Rows from block 6 of the text decoder, named by matrix and row number. Each number is 500 + 50 x the weight over its row's rms, rounded and kept within 0 to 999. All counts start at 0. Numbers have three digits each. After the name is the row's rms in percent of the matrix's.
# fc2: MLP down (decoder.blocks.6.mlp.fc2.weight, 256x1024), inputs 690-758
fc2.127 093:556521584531447436530426392565501403621496566489450459489407546444461532428512502509477577532479460548473429464465571498595548519497516544470637562391364506495469499469524543533551487542509539463505538496489
fc2.128 100:495495503467582494514482409498501421515496553515443503417552465483477524442511428570517434468585569557450419490530458485531491589459553485490509462528468489403436473541437517495625492483521625532430508479576
fc2.129 112:572534517548446489474523575512555477508532494471440493640546560473480519518485545654487476480595677581533467506523536488531394514567572483485520548504540507501447530471547481522529519515549565531576545503610
fc2.130 102:555468472393468466469590422473497519523472510471527484534492488532484516529453418471520498513489382472528567474495341529478384502529433513527388426563457484536525532543415465523474459475464468422530464478476
fc2.131 099:446491502454543497489444384438458589577517516450479485520475513484502410456506448458436472501450530543472554557448409597452453421534490492517580423577548515588538474448381543503548455480477466479481484450549
fc2.132 096:396526561406449528460534634467480398548518536503487478499474462423549526575387521562431551477513431573428429454378583566545524454470461512463591480443501504519482394473559476543521462518510529426484498556278
fc2.133 095:574481495585548481496539566426549634386471448485459545569524489408528428513487473570514463528569455541454444531474450465435424632491426498574436425436463463496480475499480509491424505507483530511488467453700
fc2.134 102:471482495515553524574477503511593507479487494483532530506534485534490486541565532517435503502512487550530431478560482500461466545535485577508427502501488483525489473499443451469477469463544426536583525480679
fc2.135 096:565558501495529578519463415555510551462515513489488521486540532483486544569444492452446591502515470558514501528581423509513460517564414474551468493435517541499543424541454520615514479507433475403459553527470
fc2.136 094:490552573480509505454452369486457415540500561523506508489461493510595491440469449510467504418465520616561460571515580542520508558511436480527574370498484469471442467519492476507464519435503544510528499463476
fc2.137 093:592454500531495532502502527521488460455525539516481470502473507403503576454564519569560514437476567409562477540498550467552464513443518523590386497452443467432483547454537450501501536456472482479515435477517
fc2.138 092:590539478499527483499504470544470556470495498481546518572446522531512505420499455478394538480489419512471442481466472444553556454529488545551543434541526420548463477453463520481511536475534555500480498528347
fc2.139 091:467480465504462459509461406537438578532468548465469452537453544498509517588521475487498461467440389460527501460508379438551465518550569483483442463452493522514544526477522468485465462545509523443457517454480
fc2.140 097:557513493515390499489514326529476442488472532403491453493500495499534436532407559606491582493528514553522513539458335556616608477434447462448608426529408501539471471497364503459508471500411498494473470548492
fc2.141 088:467493550498453578495475512475505553445475527514541469457482461414455590495417392459482472476547431407476505499504473512457484458487577468419428468540462487435543489441469495566457529564465495453575411543440
fc2.142 100:574462499540461501474519405448537535452494509501451501549540556542525431535447553490546496560462422459471522504559484463338531492503460494427423535425517494448427469482459496484483445499494554497469398563610
fc2.143 096:462549568504470507453503570514451511546516528521466484490522449573534427487542458464524471486507428471563532536500544430595480529431437466530519489397510501528500462497522542488498461503518494521477489389266
fc2.144 092:492533531509544564569485459516568534500439465533536544498487567507544511474481494550512421558512445550441407492436530503406466535451537478485523511487427524472517470474457377420507449545478482499497414490486
fc2.145 097:481564521557468483497486312512471612470553546463475575437527582459434520574543464469508499428538618457493428499398408499540485599549509450520504572520503570505452483479427426535492573463497551502508515515385
fc2.146 090:608464473436519497505511454545569556475467409473550510502529508515510441475464592438414449424537532534554529651545375538534419486563560474507504525531446506511505512417310508489516444433465467530504537534640
fc2.147 093:502493513495422470486486427560508430446504507507440482461477493519523497528556458489447465509502532510569530522496517547488459500534514519502677561531451504538497491439397461455366457427552530493499599484580
fc2.148 099:440521496461437472440560543531522597525486526496469514538491504528531561422573515524447519423443481447493454484563608436420489589577507569499494526610481478476544530457597539532502489476530467508522499521517
fc2.149 094:413505573518485478540515630470548598522555423470475542534501472462480520509487626482513538482478486389497511459543615460436537465434563450569406506592553586436554517420546406441413482441460522466515590545413
fc2.150 101:560547518512509522477451471585427357476528508537542526470484518490479524456401459539468525554492532578476579469544426574511518432534397548573506481382428435478431556514455376504512480470456570478507489484462
fc2.151 111:460517490457412441566511451533499469462430513482422466512477489548522459467544425450523512463477354540507449495411436449464509431606429453457460456597520488538532509489432440469493488519510485509472441467598
fc2.152 099:492526536621523451469510505482510362527522534430546470502620471478415503507539522557599536509600677536514473499427537535501469444453477539515606517498464506477423473552487475521524441473471521493528535496515
fc2.153 104:558565509527483476480457562466506624460496547500515550531517541497543504546457518494585518573411539552479474526519559544554470567607532484495430503473473544527502539478569473543525486477450542611551539475544
fc2.154 107:516502413521538554511507585526591451513475552463469479503512493473570496493533480492504568572498491514483498535482616497600642528549492539508504574510456567582516493542596585515496609356542510532470548527513
fc2.155 101:431498512593523403548505446479544492555477504453526530518492515460548587558498492523473475506444546388535502518522394540459506476538433477436412451593530488454465548536500423500502439482461444509505508548518
fc2.156 117:514528515570486508490508583470462553489616484517520615473563528528504552466544457519485523492611623576473543495544540490577566432550539543563551515481527519465549549493630494540481571556516503549498557524361
fc2.157 093:485540487495539472449532570473545526449553437547508529517470530492544545404517471550456578541549574429516373534503524496490483518507455532429483513404492412429472472518614434452504416468523580462512483450373
fc2.158 103:593536466535529533556435533541537604501478570500489518478521500458561498544468509539479505456500525617559453517503487440612428453628486473489541544573538473493557523532522477566459468452496581511512549472569
fc2.159 096:474539540582517508497479552538450683518494400446411479462528555466518465473544445487511520537489468470502471492500457503302487486527446420441448496613471491453526465567567469470535504495391447565563465483504
fc2.160 117:446457466511389526455499491461467532562457441492458498478529535510529447470526496486417472456464414445533442451460487431499477420420409509486508455518466507557489447450473400485500457477480566542418546487599
fc2.161 091:557601482450577514412426560424524443438483499495502493464577498511449440472430543477558356442539590557559486566539564518492419484547480448431568455323466476414424509462558533601525481485567536553525469508659
fc2.162 101:460560453503513544538537476457553368530544474486470557510541524449524634499471502556421592463573510536518490459510519458448510478442463437575561459551561497462487516578417487540531506539520464463573460533399
fc2.163 095:497503407507515490421465561556448529502449515414533470556471490601549435456460540455532400518512477587435573484537497592627486440478527445524618464459553394542431487473512520447525494561554489537481501514435
fc2.164 092:598436438454561492529516445420545525544505547532509488469464525518470548544522468485565514440461526428471458486493529520452584550471523489484438576460578533426445525556550542570521536513481465568469489493391
fc2.165 098:506529516468518501543443557519535511495496545477474479542481478479503440462463415454395406556495490499479511519513527523492521484481587458506542504560511562526522453443498583494479539521568472512493572468297
fc2.166 103:591574500517510476507555380479475511453429460495547551495520494564577492574440566461567579594537463430505488484529354455537499466493542602484523569457390498483497449508518461440512535442589544504488557415383
fc2.167 099:495486511523574524575437626512607538502536448506500509514481481496479478388545564534553502535541490489447565452504560492499473443537555545524428507467503541445522491463458518477521569480514503477453449512526
fc2.168 103:524533552452478553506575455498508568451408518493479548484462419489444457472506490468514528499462332464486444449472557529543411534483440471486370534477532485464461482449500429410532542456563493423425507495726
fc2.169 114:481485465392478415466567639507518563488426436479489397416479431515449522434456454430518447479461353457514498470509581515423548501504513510449449531489558482522551527521595507520437501415534555538466477519524
fc2.170 107:395416497400477531531454462505574440509537491425502448536501517433474494523483443483463530506461499512501471532475509529515522489406590400488583381379456398475460479460552522546561494520512498454490480468487
fc2.171 092:473531431444496473385533397549481556472507498506510558509487485432449450461502453442503497521471486601566447486436565452531538475542468443544540523492458560521480530514412593563511449489486574488502547543428
fc2.172 103:562534495540496539575502617500587549468484582440490515493472453492544504454504548467532502530456471504483493456547513529458524482563531512532538556543484441521476435534536516503531565481557474498535501481466
fc2.173 091:485553455534429485535508390491449499474526535490535500522515520509473449506583446486554543529515484593514565447501510540503542501603511480518567601559648556521581525544442551559528538509519520562491544606500
fc2.174 110:511488456505445498475531516472426447550478523517476463546555533499473487412535472488466584518480544496440558453513525513492537501329435471453477442370499464464498542496572528512505538513485545462479437505522
fc2.175 096:481523457506587446444485528566433405508585538558474426399482473484493533527483548486515581530572437463530472454579496553554481503515547506535680429621501451494632438490515494554527546452485521487508473488465
fc2.176 092:452475511461665566485504617472507592551512516557510450550510466490476481516537448524490566549482506436493467512493602516400498458504474530469485510449442456484434522497599386556519496405539372542560441485458
fc2.177 120:512453524525544517556472668471524557474536530516462536558516525557529523564522489574544553507576512525514543528467559530423535489566516488517405543498527543508521527446606542530536529503578503514461534459451
fc2.178 097:408484550558473585456501465524550572493476437570503561450503470551563622564483498501548606454478468505469510540501581461520585429631541486512457564544512534512531486506554521494580530495472514485513449512357
fc2.179 097:510477518405437436519524602522538637532460563523491486518516493514462452380492473422530425467385544401519475523439543481452498452482524469547493465427518571473465531503520503501499503466456536461429494537309
fc2.180 149:469498600578497610533471606485528427568562541557579529507513533489460544495584554547510477552492506481475522472485566489503501504509520533599492577505527540498462495534569523509533574550539522471456491526524
fc2.181 092:459474476549473511541426431438479391446546499527584473450509433493561509501436540572559549591511439590607538440484409551526404458501539564499651455529502504508512455418454434413474501529525496497467515501489
fc2.182 099:575471458483502460515528337518527499526479543502469465458544490575447426555492560517508549485484491459522496486538387516435534482531477548477430490489499494413490525490393581531449564514548440422488516509451
fc2.183 102:452494510576483435561463384496442546540509523505413491424596497555416480586558490563456530444541612461404573544543429549374563475595481453510487464682497565575521493447412455524505499516509531487552501513526
fc2.184 108:440506517464552470537451394527498533432506519475413478455494488521586469543580491508515469505466444564501492503574350472513460475537531485530609516532534562518545504500327512547534473499563537513531539552541
fc2.185 092:532558472539472534467475527530501447540521572500496378436504554420550442500426494585566539453487495716557509529520460457582461454403477475520626505527475513468517545455484496512519339482500523539533543481482
fc2.186 111:500538510538530460520447460489479495509550529525542576521496502527456555563541522590528494482547577630473585558494426459529575511461542486497534497544526548556558487563422565465547535468430470515488529550233
fc2.187 094:524464513546448470546514617430524578530504433471536520471502509485488505477436564479564575491508572351532459444428440479542517592541418471455412461464564497521529590529547484491483577450454437533402537512376
fc2.188 156:460509476382525406446491522530515515472444487447414425446391487530441479496461512418515517478435445513514477487449548521516535476440470477451491530468521406502495494518519528522482483509447448522498504459570
fc2.189 092:449444539481502450491558601472515524480452456580544457529409459505537421464543505535576454399471534469502451443474477448381522506473464438436457550486593482413419495452463513516461483517493440577418508447604
fc2.190 099:453516582400466510579496501532473566549525542531519500575462452448427461460585538446482416514524359475489539424528507513516488467568451525569351469430554501504435475446501464491519468446578474440434546488492
fc2.191 106:503486539522496503556570552464530465528501531505503511578478495544505542436518543499540476450510545459535534447536484522442522549524536504506428528484550507441442568453597502497560496509525486532548515450553
fc2.192 094:524475530475502416552450475568466491436526557486528463509442480500443508442630507430548524456547488495459565503489456594473464491553534599548483553562525541490540492491575508614557616536546548494476507503388
fc2.193 099:462549489586544563465526598461540513546494436553501469510505527513511475428525487516533465534451538513462465522516673523471496486557435438512454519428537448492459499439613482541486477475423514471494467536535
fc2.194 092:487533490547492546465514592424475552511520414489438509475549452504516532433523544478518453494557516578557443508486563531574536525516434543522572555585504498512493479414679533506422506555413525529533507567630
fc2.195 103:475571478449521511517484537520543407491519439485490459515405469499499499467485473513475455503485446469538510444439615447516567395492472532507530544421457477571438535411509505524515526521369375447368485486469
fc2.196 097:536494452489553483558533345520435534486491536408468472521498534534474489468528537515572501441436489508515433541463423538558539493494548501531529591610553492558643510540444556558581549558576584567460549512446
fc2.197 094:511548536524509524479475617520464361407570450542509469558484514435560548349485560585458530542580564526447477481467635466526454527486404519497533516518440486517443511546530560485421560536454471469587452546635
fc2.198 120:443474466425462452465514448497489534487502472494513521501466525544514515397463442500390483524451448492466492463489493513499422481442463535541515487411491498509395495484473436490537501472521455456486444512571
fc2.199 129:519538600488495602565504551506495634544516527525561525443533541514471500556544527510529466461545516468482493490521577514491516559598504510539466483585499569550568505560620493565537513492486546471464515533383
fc2.200 091:479490513527458465516480707484499431534434505477480497520510529436429561525513521482445505453470483480515497503524488553412514517464439518515467491501401442437521470502438507400468487544455490559548470484413
fc2.201 101:494491520497513491583533581472403542462494547506500546463467515513543531500473507456494518451476486467506546533523574462474441497493440483489418554642555461535492547512619484534524436499492475488513527487316
fc2.202 114:494530514461546466522445472539467477503466500432437490478468471529526451411521473442507508581500434425503510476429463465427461464389490441505443458479534447427402526474508409458429544492470436434545528451462
fc2.203 104:612505458534534487448483624433485586430455446510553555468545564508526583587403500514538557465532620473531554515453622553522515507596461500451513472458490507453546516502549498549483558495383450529578544533443
fc2.204 096:465490522472562532405510609539498432481560495556482527414440535517479572575493509502534524500426495395505468500490511485478483499475413443476485482465563502565507465505528474580453456568381455478528587502368
fc2.205 098:484471447531481507498433520481529433456453525532575506517542451513472455501451474465484446436420499549514493568512457449531464541506508489518410536497473458528517518531491451521442487523461471445538557504528
fc2.206 093:458484537385481488432555506485515518441446553542571424505485502469482520514529442540512539562477459360490491572452460490338459495515547528477432520421466509571498511534471427464514534479494605462418427475420
fc2.207 117:477485507529473518584520561463462605492509533509491525512536535518484512534614534448564476473556537398527498479520489519486512542550438534553436495551612486507532484511537462566523508519553512508532519518428
fc2.208 092:518513496470599578548439652527519406523513433439479458483470502440468443490575445431473508480515493513483561440463566456513466482541412546515506489454511451452560546552601568481498506512481574559549451513536
fc2.209 090:564547554420454436479559635480474475445515554484512592531546508550473494446462509495516418503579499508523490501446573499401374487524553519550495493441485519507416548481490545485484516479509532584432527470510
fc2.210 094:577582512466515551546502410537338550575496580503480430423431488560501476500540471420471543476527519508470491531541512522476575525492460459459567534446509468474549516501528564477418535567387558501544495536470
fc2.211 100:547490520449475575457572658455549528481481426435512457474554484444459563482426575440499609514559531513476458480519584465684477406577537504450523511371526546590554562492604522525446555543528500480481511524487
fc2.212 098:425470440499422473538411477476452284526562485549457431551457515515451474547589489412516456435530534426518463502569528568314542455448478497407425550503509411520485514508557537524512521557459522540508494414388
fc2.213 120:415535574571486579512439522451541579491588571615528549522544565483497560496560538528541506483535527587519470482552612517550605546514490492544438538532488487537520582543592584543456515500506523517549508486416
fc2.214 096:467465411587369477512509554524415428534575533464448535481520464522562524465407439540461496498465502416490470467522475480559478521453466450485577440432527512486465468484550464507503501491494451559580460431346
fc2.215 112:550481491428495515463562407478480400518485451514460488419406497483552469418504460500447461486484438550512485472451513498581518408442450438454513521399438524439404523534417448396434546483413549534471524444536